config = dict(
    dataset='drawn branching plants',
    crop_scale_min=0.8,
    targets=['habit'],
    stem='single',
    loss='cross_entropy',
    adaptive_grad_clip=0.05,
)
Rows from block 4, named by matrix and row number. Each number is 128 + 24 x the weight over its row's rms, rounded and kept within 0 to 255. All counts start at 0. Numbers have three digits each. After the name is the row's rms in percent of the matrix's.
# convs0: expand 5x5 conv, stride 2 (model.blocks.4.convs.0.weight, 72x24x5x5), inputs 18-19, a 5x5 kernel for each
convs0.0 098:115095131139138162147194112124141136153137119150154172152133148155166148137132130149120134137103126139130114117107134130121107101125100120103113126092
convs0.1 097:112092112092114139136118134134151138159183162140194166149142103133155136108139139149115155086135128110103108109132136127111129119119117135156157123118
convs0.2 102:134141114141165162109095110139127129111092109142116092102109163124081119093119074117116137114108120170187119093123153175137119160164147151148152130131
convs0.3 100:128140111093130140150102095140134136117123173125098136148159113126136161141156144139144159152153124135146172125105151166149137125156155135160165161141
convs0.4 103:123140147155165122137114140157103127126118140109130122100116085114119098140140096098121170179167097115179175171108111127164187130106139125154165105134
convs0.5 100:129120126126118089134133112118131086139170145114152165180139132164126142134107087122152131079111136149109106111133142125131137149167115126168154167127
convs0.6 098:144146118135133128171164182185132144152175170097117108112162102121131146119123127085120141136115101113149112133122106079156160171134118124166134121127
convs0.7 103:102125116111127110134125116148111117158179176091145162199174131106157168180120122134135140112156122119119127142139117098188149125106095139180174124108
convs0.8 099:106132133128142119127124115117098117123106113116115104108122140080107113112138138136145126109113135132157118138125138128118134124151150142139104126150
convs0.9 100:122140144126111137157168115080118105119098096120074138155124099121140129130117132145111117113121139110112115116153113087110127147164083145124132143121
convs0.10 100:129155146139139150142148129127140151124135125137110108130109135114102105126115113136155100138129105126118127144135110134120130138119125157145144092111
convs0.11 104:128124130121142136113105134149140126108137141171113094118133159137105079159116089130150141161101090138163170160095139172170150124112167134145101087164
convs0.12 100:119125156159115118156136117129112107129116129110078096125117105106118094134159145135082115181133129066111169129117102096157144137129121145148154131102
convs0.13 105:151116130132150138109097139103128095109113111128123084095097158145122127118129159149146137126138158166156102142174155161103093117135114134099075114122
convs0.14 100:138143141128108137144169188188178126157155173116076088097141079088107105123107110121142129110152178156120145172149146131141123148132133128104089123103
convs0.15 102:133167160142137126178176158130120150184121126115119141125121146117130112125109111118148147094106104130146097088100105117123105120094113150137127100124
convs0.16 097:141094113130099098074082113086097110111130120135145153184144147142119174099124110119100123136116127133145102131150143131134154168136122129145153151131
convs0.17 099:133115098118108116088083124132085117107126134092123156174158119151142159114153144121140126142132151124110118170177155111132169183145130154168161124112
convs0.18 096:161142125135129187128113097114128150123087090114114103102101125100122095118105153171094146125132135097128124110136109090116165133111129147166140139127
convs0.19 099:165158167193111159176187169150108115148183156126120163182158122150159145129118112118128120119084113100145110106083096127101095117111109123098103098101
convs0.20 097:130129130159157120129121138141119086124096105112117139117117138120130114143130147173185146118120117133120091120147104124142136156136118096121147148125
convs0.21 103:120104111111117107108118111143113130159173178150146146163158142157138164164106122146159134074110137167136062118140162139099116126136118114159143171153
convs0.22 100:163142161131146171161159166146131123140102105111108095079088117123141102109125163128164149154162165187152167149152173147141140139128114111133124101135
convs0.23 099:137161122133112097119081100096097122082132137107142137129113134167138131121191198140107096161164120090125133122093135115112166114113118114161132116094
convs0.24 091:155148131107136127162132152160127150176189161106176155154152124131141126108114091131090099112074116123120152111115133120164165144123114164168155112121
convs0.25 099:121145156123104144129161175136130137132144150122119121134162123133098123154174150123123100139121095082114118119064094105103123106118106106115140116128
convs0.26 103:125133137117115138129111127136130097120144180145146159166162144152131122117186164139111128141115118111120122089119176167089117142180147118143143146103
convs0.27 094:115133142127109120166192172155109134161191164122121123146154085075092143141112119145150114131146125098063148129147092086135123110123112122123150125154
convs0.28 102:136116157179153131143155159153145129139148155107126110136138124120108106125115144157180120106123164155132122131168150121143125164157171119114142135122
convs0.29 098:099107114145132112159143156168157138125176168156141119152181116129150172169094084114139135134118148150152126134154133122161122151149129167145150171140
convs0.30 101:095125165144122142158163144141136154163164129135185179155128118162163134135139128117116132107109114105127112120101129123140090128146105152122155155129
convs0.31 103:126101099083123160142147140156142112097090106070045048065115084089102110137147151142129124124127127114123120131119114086099106107123138124132158164152
convs0.32 101:095152119096151137173133119133147150139102133126099138126123112089116154151132145117103130109168136108135106151164114121094128157138101110101145157098
convs0.33 104:118105142164167138162178167155125163170152143130136188142137101109147140131118133136105124128152151097116138175138103124129169125109105128129143137135
convs0.34 094:168131148153150131137111162136091123126175129103152154147134142140088083110161153158163126120145164137125132167174145134181173164115139196165131079119
convs0.35 100:147156124176140146147151179146132142136177161143146112140179150187138139155103148171165150111103125167151111083130148136092084095123142088089095115123
convs0.36 102:125139158133124131139119108116129129123080092094118135090076114124144122123110172144122117148196148103116099137170137115077133163135095085093167136097
convs0.37 100:135132127096125131122166117103119146156148111130115148169129145149134143138123144182139129103123155134131106089104123132085096090150141108121132130105
convs0.38 102:139131120112159106097106137145114131124154162120145158165145133134130146116138103106136158126103124147175123111108187134147098137138112111119135134082
convs0.39 097:100105126121122122089134117125117080129139135125092131132163124105088128126087113141163132113123137142154134105130159139122096136166138105096152166138
convs0.40 101:138128114118154161158147153151148173135122132131146119102093137143128091101090106113112123126118101140138148126118128113157156133105146131150149118125
convs0.41 090:124080091087120110062100141176098122075136159138126120124144117107128128135144157168159141142140180186183129087121167149107112099118110087090110107101
convs0.42 106:134142150138155115169176153133116146141151125108108141130142111126142124133145135152110102182169130083090165161132075098167162109097101152139146090113
convs0.43 094:148128128105128144126081108110153170156124120130149166133117126109132133131126154112161160164128139178185173135149128118137128113134120125126107091133
convs0.44 103:100111128112104132142148138118151176172172139187216198204156142163188166139122127128102154125148117113136153136117121127122094132142128131155138159135
convs0.45 102:138121079074113142106105065075148133136097094159168166112080192173148134137146141118089100121117093110117135098084119115093125120123130141122129141142
convs0.46 096:108149165169126127124121147119109105132166149108104109144132132101098111147167150146117120157155116112146139120111120125110117125140152142117123120102
convs0.47 104:151150148119112116089100084128047062108115118058101110134150108112112161162148115083059075118113117089092124153150134121140150169154098161161172122115
convs0.48 102:137132133125141137116090139167129117111168209132142119183177105141112130133142124119114102157110107116106163112115135121133163155187158173163193140141
convs0.49 099:131155105133143110114112156151108087090121132105097107098088159133121098108155150117106140159133130137166129126118144132100108142133134123139134148131
convs0.50 101:117109117107105123176181155162157163174202179162181186180173110126121132106151154140117132143160126139115136149144111111158171161131129176154140151158
convs0.51 105:110136141147149113140153139141134169164111111127147144118100126114132146122102124150145120115152161166144139156157136138154169138135144153160143114117
convs0.52 101:124100119128152131098098074111127093083068095148107086090108129129107146140159146129165144118112144162144092094131174157124117139163157095128136159158
convs0.53 098:154132111106103141120077044071111118056095107150150177176152155163163163108135139107110114099092094112138070087112146151083118118149142165138131133137
convs0.54 100:139144126123140153118103081117097058055058093094098117123139149169166186144162177155134143143132122135159100088062102131082138127154133117144160156151
convs0.55 101:090118140114128128098121110148107080125118148087103141156133080077136099118144132118138150117106098110101146128130122095153144148128093125152124142133
convs0.56 101:117161122120146117147140152122111101130130128122135127149135119126137138141145124105120130118119121118107150107127122122153127132140131166122117082130
convs0.57 099:106143147134124127129122143106142136103131116140151159146122132144148144163123139147119114122148154137109134144131117106112146126109093131158137129101
convs0.58 092:118153155125080116097202108077111129150134118147142127163147171161137127152135125143118097088155125117070108111096114070102120123138131125112124169167
convs0.59 098:150150149132146145113111133118131108102126102119119116148146132148140154160118141136151146089115136137112132120126157137140161158186167125118118142143
convs0.60 102:131161154114116131120137121094126140130140093134154149144139149128112130144135143109106141152108110090150127068079099133113064119101110108095137120109
convs0.61 102:124095133128108121128134103117133094093121125107084083117137112125145136112144181173147106155177167119109140134117088114124079043093107074075058096114
convs0.62 100:135167157151165170125153128107110057111106090086072103114125109086115104155153139126135110134120140131089103107127152141139131124159161129167131143161
convs0.63 103:099102106125129105090092131155118103093107150116116105078135143148108090093105132179165130089130189175125093137160175139141152144180182115146143165145
convs0.64 099:113134080103103141142122110132097142135158168141147148129147126157166126147128125112129164136130105114097106109125110099089116135104095110142123102099
convs0.65 103:111134138135128101147118133144130185148121139134143148152118139087105150154142152150127102128121172169138116110136140145132127133118096110128133130111
convs0.66 100:140140148099104118154145101120096112121116152109070114119157106070098124150149138060089103154150109095135146135122101100105132134117147096110161190147
convs0.67 102:125103112120138121150128139168098124122140172080087142159173121111093116144144127120129125143135107119108153183130113098180197167121128156160155117120
convs0.68 102:086123137132128102136103159148125115158171147140151181178182137108115148144143114129129106144115132133085141146140126100149153124112104133167120151139
convs0.69 099:135141142147140113138152172167142115142143132108094121113085124140139129107129132131133137154160177148098145132145143085117138135118106119165136131124
convs0.70 095:135136131144127117132149151153116157132153170123134135126146132121128118101105111145145123089127102117104122121127127113161153142133153174123136131166
convs0.71 105:090113144149139085139150152141092139173142121085136145118128122122134104109115149160132070109145145158075096160156107084119166132096112150137109121106